Rows from block 14 of the image encoder, named by matrix and row number. Each number is 500 + 50 x the weight over its row's rms, rounded and kept within 0 to 999. All counts start at 0. Numbers have three digits each. After the name is the row's rms in percent of the matrix's.
# side20: side pointwise conv (encoder.blocks.14.side.2.0.weight, 512x512x1x1), inputs 384-511
side20.393 093:556466579538609540516488499547556506554585476467428503511444499507588525565450515485547523362467494436362555448429487429561500523464481486575511551478513528599478479531529521507548564527528481578404480407614445551485394457455490514477463469485463436408537538556456453453542537439457486585448516549553523499475554493546424486498568544509498458516553558476522616526515490508469458525414
side20.394 111:611540434514452542524495593432567429374495581523433519509560520608447401463596481542531475451503566509555518567489566383524569517498620461566458391486526599526454524554419524510506451464491405471642527452504453546522473496551483519613516462466439555517549485454618486468595490544427529558507561532436487518512500469478511534470537521579521447515590447526478446521593487475591521522529
side20.395 107:503422541486442509549483514388483475479447589592449466479532488444508532469565405495545533566484428495541537493374465467480409606441434506521461502419548608502370540454416488489491506555438442471506510477496446541454441547515533439573545446531453501570377499519487478511577506486624500470511518575480517564456467667498472514597487572477618550497546610524415573526477466580489423389480
side20.396 103:532493613445569502465507488505482435447545508529513456589549526561506558615529472554546479460412523489608495476459541485530416587555523543550545530481463477503575432571520495458489454451543515511514423443554471549551534501528599454443505518517490524507480542529502605465560522486409481415455512434484595549466491457512549495419502528522485522487472557502557440494498470510525525413437
side20.397 093:566533440519453522549555530495529435582457495457488506489507432484451441470528545478531602440414337454460541513427497509506523591450541580530459548497488600509559559495445501461555427570545485592471401457431366489557462390473468516462526455451512500486519521492468487499515474572595518534496480495583535545429426411477445513490445453544541450520374433490365515462494436452563621486511
side20.398 102:458457487504499479525550556573391507452493513561588524485487487482406460519480466635468474458488508521554445531510494491523571413511604451519468419462563528457494508490391498496566484482516494585457534502541459527577674546512488461548482545510502475604552484512498488487485461516397502430594503485504487448473576414538401445505611578537557509488565434420481482520566467505499572375499
side20.399 106:513600468442471426516427403485449530457496392463519447460461583520507526586505602468491476528589398455567474502496522509503515473441488491488528496536499500444519515489538465431512437437541477541488463439541485603472475442530413496524485585522546511546516510515483530488472553567571456438489571414467489517546470583494425507564553535563544441484513533352435461504483525529472443463525
side20.400 099:547531463529457471451536621579472488483477537462489574540523502499468530535465449551405514575545440519468525389509592516479499536509537494471518467482430441445502493429463471469427522518484512369556482619493520548573580590503522524552450450482497538525545421501453537527491469519443491525524484480518503482475588440547443490458540466521541540550506593533642417440551402553500509515484
side20.401 109:639450482505593497629458464422530490520507477529542537497456431441604542495504523461535489536511554524578541558467501494485473391474490432390484611432514508603544486515484542488509462466443499429546574519585480497584444484523543515502551487564543483562461545438584479517561486533510535505515503530484534513512480453470513420445484619495397532415559458461540515472492426512498451465619
side20.402 100:512527467524440486469546436488477483377501545427548557496583565448497480433424521503444514495582482480564530654505531489484454505584470484480534506567487514547411391506521453493464487537392388363584544640410577453511589504513540463399515584475485564467448485439487388447591527476496509451437500538481520600455504536489350473533508470581442434461476520585534489427529516394477514450457
side20.403 098:463497433513440447531448542498467488564490546545416505500479402569507531437522451485428521495496507569591523506491575525556602496495620554450518394540454490509523428501552485443428460430388483491489441482613441506442472526479425507521480435508431479498425445507443440393411471502434487546525471526448461572445514496498423459501507463508588521561490486540468486511524548628427465442493
side20.404 105:496484583535565591531478538488443554534435472400526483427580548498458549544459482481432459465449490488444490449451515549490512557520511503468478523467412535551577456504438519500583576416575462504580480460422469560537600488497550474592651480483528459516460587498520574525602448525485528480527495516480495570539602493481461559542456578576447503454568450459421477481529601512465437453478
side20.405 100:497498482507426439495420523466468486493485574544518489395424470503539521400452488488489527613543424429409475479443521517483544539482581571524459459520546598509459467492576577523473510509487467507465590518576599511487485430446566517541569549529503469573511497533448493499483580558465521585494523582425446496500445431478549563479512514497500556465552560535443566514640474543456500486544
side20.406 107:545572484603590474448547541576589638581535415590508596450497530585486441462548535471510473429478554463437495459501492568439477562456444524466454519481534495548488575524467449500578507432499618444431431487489575423489453493496549522509477471447556510479468459522565489525457547501492450513391623488486472632425461501532475513599508510438499490461561484591481525479448540504559460454546
side20.407 098:523427368457475471474449532466446435492610496529522492454525520466639513472536472504545409477537480493565481491490530600490529517362478476500528450519548585483604481474521501537544511457487467479465554431471505506528501463494423506450479513494589505482436481562599441520414539474563490421548453465467553457495466397534433429458505553518441465454477561573527426409503452487426455494438
side20.408 101:607529551538542515492448495488471480551554497482459565657489501537513453465494451583561410521563497492500380527503555498501451555414572369499495519468606468569461383514426496452531586504536443531370481493515412542516495554502533494547458423464520452570499533508470429533555465437403459461510535477475612538455470431503532535514480429451453402579504466471505542457546570527543499541443
side20.409 100:536530465398519457482493440427448503529512376514522520493495317444516579503462466447476571477427515556474637535505465492565503422498561560411480455486471448509479522492547582455497557434467490443606458551454469492560455477407439552521566529603447589488407541550524480581489572428501593466477504471468419527550469474446510482440539527460498474544405516550521487476434518568574558499449
side20.410 104:499436538462443467502471504533536562456463564603457466483506566510485548528542497516556533544499429502515440532492565511453521591536528439495457465490644536434457448512503503462534491464418485566436493566486442548555423530515460543421404490528453505582520459500490502501557473502435488481467536457600513504548549467483543597474487527527555502486385511521491623503489387501546474575389
side20.411 096:509514566542527488578575428482517457404528560463476485560440491473601492580492459544483532543452545568543432487586522461600552509547399489525401547456408560503459476497477502495497456559471518526583510543484527548490445485501470535521477495509478465494453496599531620533499498571463505459431496423477480612587518569557533474564543560488297540434430514457493502487484502532524561571556
side20.412 098:482498408443549542504517467487494530445468467506521568531467486493441534496537506498516433521532567489579556471529489510399525495444485555527479435545534548421568512464436516518568442508476442607453550560422449497452451539576479513528468424473381483557479486472589464529561472462513520443690487483444508538571549498495515500472474456513515497491520378448493574530454501493494514493510
side20.413 098:486480465513562493564496583530438533464445454487534506518518518461524498467533481504420539392425460526602488611480513617504590564449575528476508382426530425485548396454539653434493520412562497474443561492498510572457456460483450485492474549473579492575426460521462485454483510493408496576514477517451466436627547519497493494421527505571504508490493527551521676505454503509472466560651
side20.414 106:459502509425450475489435400552492472606579532593560505533482549485458544452542497506432593528504377447499470571476504534533551507484541518508544662560417478543556518520488556530457511459410464584460532483504562544483557530427541529506557526463497485455538539478486524530492490453533537478442484486491632434516514520500554502603540498540615518494433551444490485543442444441451484477482
side20.415 098:589549529468451514487440487429507455503616566539437471461438473591479528528428493502495533508482500438502536516460509463580536457573442539521438445495475523518447574507478452482447509619454546462552519508538542538467483543537542498527438444445474519522399469555445481571516486573487493489529447476523503571583468478514450501523401561493486472505461381505434515523460536525499443577489
side20.416 103:547534510561544504580525527480585437491480480460441492514542509478458478515583442456520589473543348483484486543539550502470544557471518519468433621456629426554557477560467614596469537476501463525496449478439519478417464585440421516644537464525480532429552567509535457482625501446437482489485455546599478540456526449528502578485540503568553574509474493476519555472522472569531484495540
side20.417 104:443549457439586499573449518551463486567474536496532546568528627516547550507448494411430477516509439477512438498466542448468427528599508450576588572435548529537494544583466526505520475447529494489514469482397584517526454503472461470562523401494488478462560503513495529508578508494446493583445439502503486409511502449497554433462599427442487451546418567507519634488526462577478522550589
side20.418 101:488556469496493455461477448402534509532575529462516566493509529484508537571517534567481467527457489461427463485485477430377540428527578525586388581468572540469404483575397527446598555455511511514396545390457460562499544451567569407501475517526532440523564490524440480491509541496514541484642486457585315438529520544464606503587548401550479631399510549487498558528510505430552569564595
side20.419 100:545459518486559476453473466435459453449449561499452569489469479469581531469416491429441467517456527391525556456541553536494466502549526490497513552500472473520469508513490528457470445412587475459479494393512484474508538566505470612390519516486474411525399492458457448562463412485483483418394559441579505472503446574481520503479499563513398415529513487512438496432485549495487477558535
side20.420 106:567473487419518607537420495482521513521459514490486542521458419628481521465564467423569552530562366568453469556519507537401553539490567567558563480509529458456417458492516497505530530504503480468429485562526438496487562511505510565539475420503446487504511526482513478466498471495532556622535501548460486496470469539486540476469532535488528549550601441485503610476460490536564512470518
side20.421 107:517455470516450499536543477551430537507500492490518486532533585462422535475565489629533470489518494580508484529515460496452507547532517653483455630525556529446488506423434448493403476502437468542439564532439515615554544459475419487565531522465493452486434514481473568488441545455536474454589501502522486562439549488483553474434467413519533493474550520498581469470565525516420501574393
side20.422 101:494523506530484476505396432554423544525513487506368520510485483489541579533482594536460524427480366571558492442446449381421452502461567483505505616487518538431433484465391508527538524516492498558516515445596442472421442532482517467583409402558572530366522468483478452436553495454518502432454510526480525516580503562456545495469524481481507596532556450485446440497512482465460433418597
side20.423 105:623520556536552447507502454457516531512516512520470535522548622492560494488380493448472457434495391507494594460571523449464487523461513465534558361418496490516522482447496538523474484504461528623550572496425653479443501487519602566511464586489539471565437535518492455541533472507475560470541485445558514530499498472607435539490537640551551515557434541447475468544532419572457429459585
side20.424 095:523510435471551496550403501484515517416511464478529465459526571505509534431542443495527403539523499538606567501429503539447541454496411481430555482393543502487477449547542529521459576403473477492512484477528474562510667477406506543553537445446544464462428468512594445500439481587493524503584608482486526464579486498465556442566514478502451521591490483568572487544437489525451541522437
side20.425 103:514489658560449517569543529585510506456528433470553508497530440519499519567432537466550477488459515469416410574450502443488576587456535533480443531456480516474483470463446562595411485528512548588452519573552416460395459575515499525485448462488550519642450459435508520467619529529588451556526495548498461513518515575583507515547514530492404563373450332471427472519573613454489546594531
side20.426 107:420532524461512504568593537495552540520504491427432476562528545479382480515506597502557458465536473566622456417509536492478436495519552453417514484455468498489497478516576437445463501516494487567674461574486571488482499480624612514515513517468478571420512493570442535492589537483525484542602506517553452564454450421535481442583542500563565498563443556548607449541440558495492538609441
side20.427 101:561485495467586509491508505561620417463545416411508423488541385554466499546494550472465469537509507480505541491539555579494479477503582517492426463390543487420555525497558506500425496546467630557534469499556556532579450519545425471511511526482450466504493549489523515468558424472538458460781439515488475486366509561526525484545462516484600493556536482498478468545564540384519515480522
side20.428 098:483506453524500540470478481511578477592567497480515419506540520581497504463513422451473459449436505500564457493465562535526540498505375531484415500492555575418444554468506490545474469572475504545498538504527497528445479412537570419475549555546493466523604477395528452592457549533506587520436633483520509510492490543502503369453562510566484470482445562566520500546529583513526495473560
side20.429 097:497545446473478523543487447478528529424487538447503430504484460576452456484478500479518494490453528404616558405575605488528552510605513461521583428431473438589539472493555611573462435524417378515516384444574599600382566516464526402391476487471457401516475468459427430534470502499526478557527513508498463556472491439519408420561484464483491544531459335528509423394469556464569465543498
side20.430 101:467407573383472511508533488399454546468553580472504492520488503508516554505414577498489456549511470514506453551521525485508525573358547461503452587459513572490408503464592499549394554569517469496397505481534522518476560514533362418465529516467503439523442541527443473449581487436482423599594577536498426496421467480498542531416524454493559473392409546417541565442494462548480508428505
side20.431 099:517520512514538484456562636490605483492475569509473429490473464485459442394484584535465576533429548523595451530438470494538474512499581498493573558447521593514485631480464470358539539486501526605422465461493482542503521556420517463559530464494489450606478416551498554407462530582363607521554493505522511439508533491487487394466545494455415541462487436410518560444504499463525589487496
side20.432 108:474453503518588532511574568499440519448446526518582458490480571492470509594527529520408496419477547529497583494468476450508492587532553580544505586398484471504469498538584499593564544485383532508637535433425553549516512478506495546614508503605537549622558589444530561499558467462510449497508566510486484544466472509606560381528445494491445524486542563464495570438394533523484530475561
side20.433 101:536368575533541501528485521540505461524459543516576447438517549537478508474543409559488401478522473524353491458533472523524429542544433488467598598544405505612471485531425464523486467387493476502507520494524507586528478548486514475543501560560483519529525517536589559484532497480589564518457591522562526432504518406537411495459438528559438559490561389453461625448557503604484639525497
side20.434 091:568586531456497520444498512528496523534451529443511442528463523533474526450526617562512448460453602467606399519446570566412468385487491593590505548479629498500553545535518456584486520577462551393506445439498515489620501591489539438512540484538520543486437546513435635456460494565393484499568492493446493543624537497571487493477584452481455572570500361539576570406510410457544479532450
side20.435 098:522470367498537472527501511506479515473469563490458548531580488530520498424448478495576436522500503470475483449418469377399482490563329382420592519471462484477533471523557583474525492499517478529500546444426420522507398544508517543570430526491511436472407506404470515491533586495537414549538524477391488449445483528560462455546421516407586543490561603567474612523550501552552519508505
side20.436 096:532382450498410472456433509480406515498550570489550578470489473557523443490569532442432547466563587502501440486489553521525472354458503527395483494448480511497484488470524483555459569492500489508477608505460508488485607560503579454515432528595512442558535444573462520524425671454503496478465499560561492454472542552558491493494434437428516482538442518557465553490485486462615497471452
side20.437 099:502492428523541475514536440477501562524526493408472508468559431545530520445470477630543447552605403500561497564498474513482508406437452427532575432567482456543511465500542524558481493467536461523411540448488587531432434511526463481555533555463548421561563457521546515490554431501477481440591522504542575396508521453465510493558485568417546456517466464445470529519487444406561496544579
side20.438 106:561459525501556427420453474494442509511581530481449513519531511541546463551437495536544526471516475497514531479513571565545490527512409482449479444496467434466458453493515574529435487570455438452535587440536490482532507465492478583540474500477555453451373527480511501491561390485499446362659561451431532476519497518603481509597504420429604455538477507498485440489455414528435483511583
side20.439 099:480473600487447588570557407559544592448540472543532578466498430422590587432479520527497599518483330489614567568460526499436417478456599531356543472532434483500387521497460521568528517530523495542394507454586528527512449317486406482590504446588508478470399478585406460472466505479496446507433511569420486508516538445413474508437537539478508559413523444540527478461493446563547438566460
side20.440 105:473513478487469530484562553457529502520495487494511444556459457516538436501511539426410501479588488533478493479515522502594472441510592370329462626402540430512453510472494395517477501561496481515528402574415421485517540479509444514504536554452470507471392493533525538474426490530353458590750410505499415384412498591514645468463559454541497565590490596535549500537523417542549477576544
side20.441 103:520422402535361531561396494402524605493492529366477469412504422453426536448536553447547561462435446538559535527470488507449535567535492543546524526469499562473522560504499554487535467442488541574523499455455461428519503536381506438507462485471579494489587540520542538402433535560552470580487442481494495550480453451602493517501484499502563511491567542536463463514468612466499509523528
side20.442 102:465547576509405506573350474471485444439539495552414537534487515468557565474438460527605468530455479492507565475520500501465455402525428521493569504528464566530522472456577573474442502534541529543425524497486582536550487514439523483498476505397521478512492527506532411510493521525529576522511471605453551453523560501492462546484486511420403484473562492560461623478416436490475529540453
side20.443 099:523528524552511477524515471451497493514486498432479559575466589507600390560509528502470461462499407483475543513431493383476520487525510442364459503486418584444493532422428473569478542485470512349433465526504536516508515531503525525441465508559523476460526421488492461580440434514510513478449502541531531521438440439489499453469473575536501433570520581395539582436566532520563508411504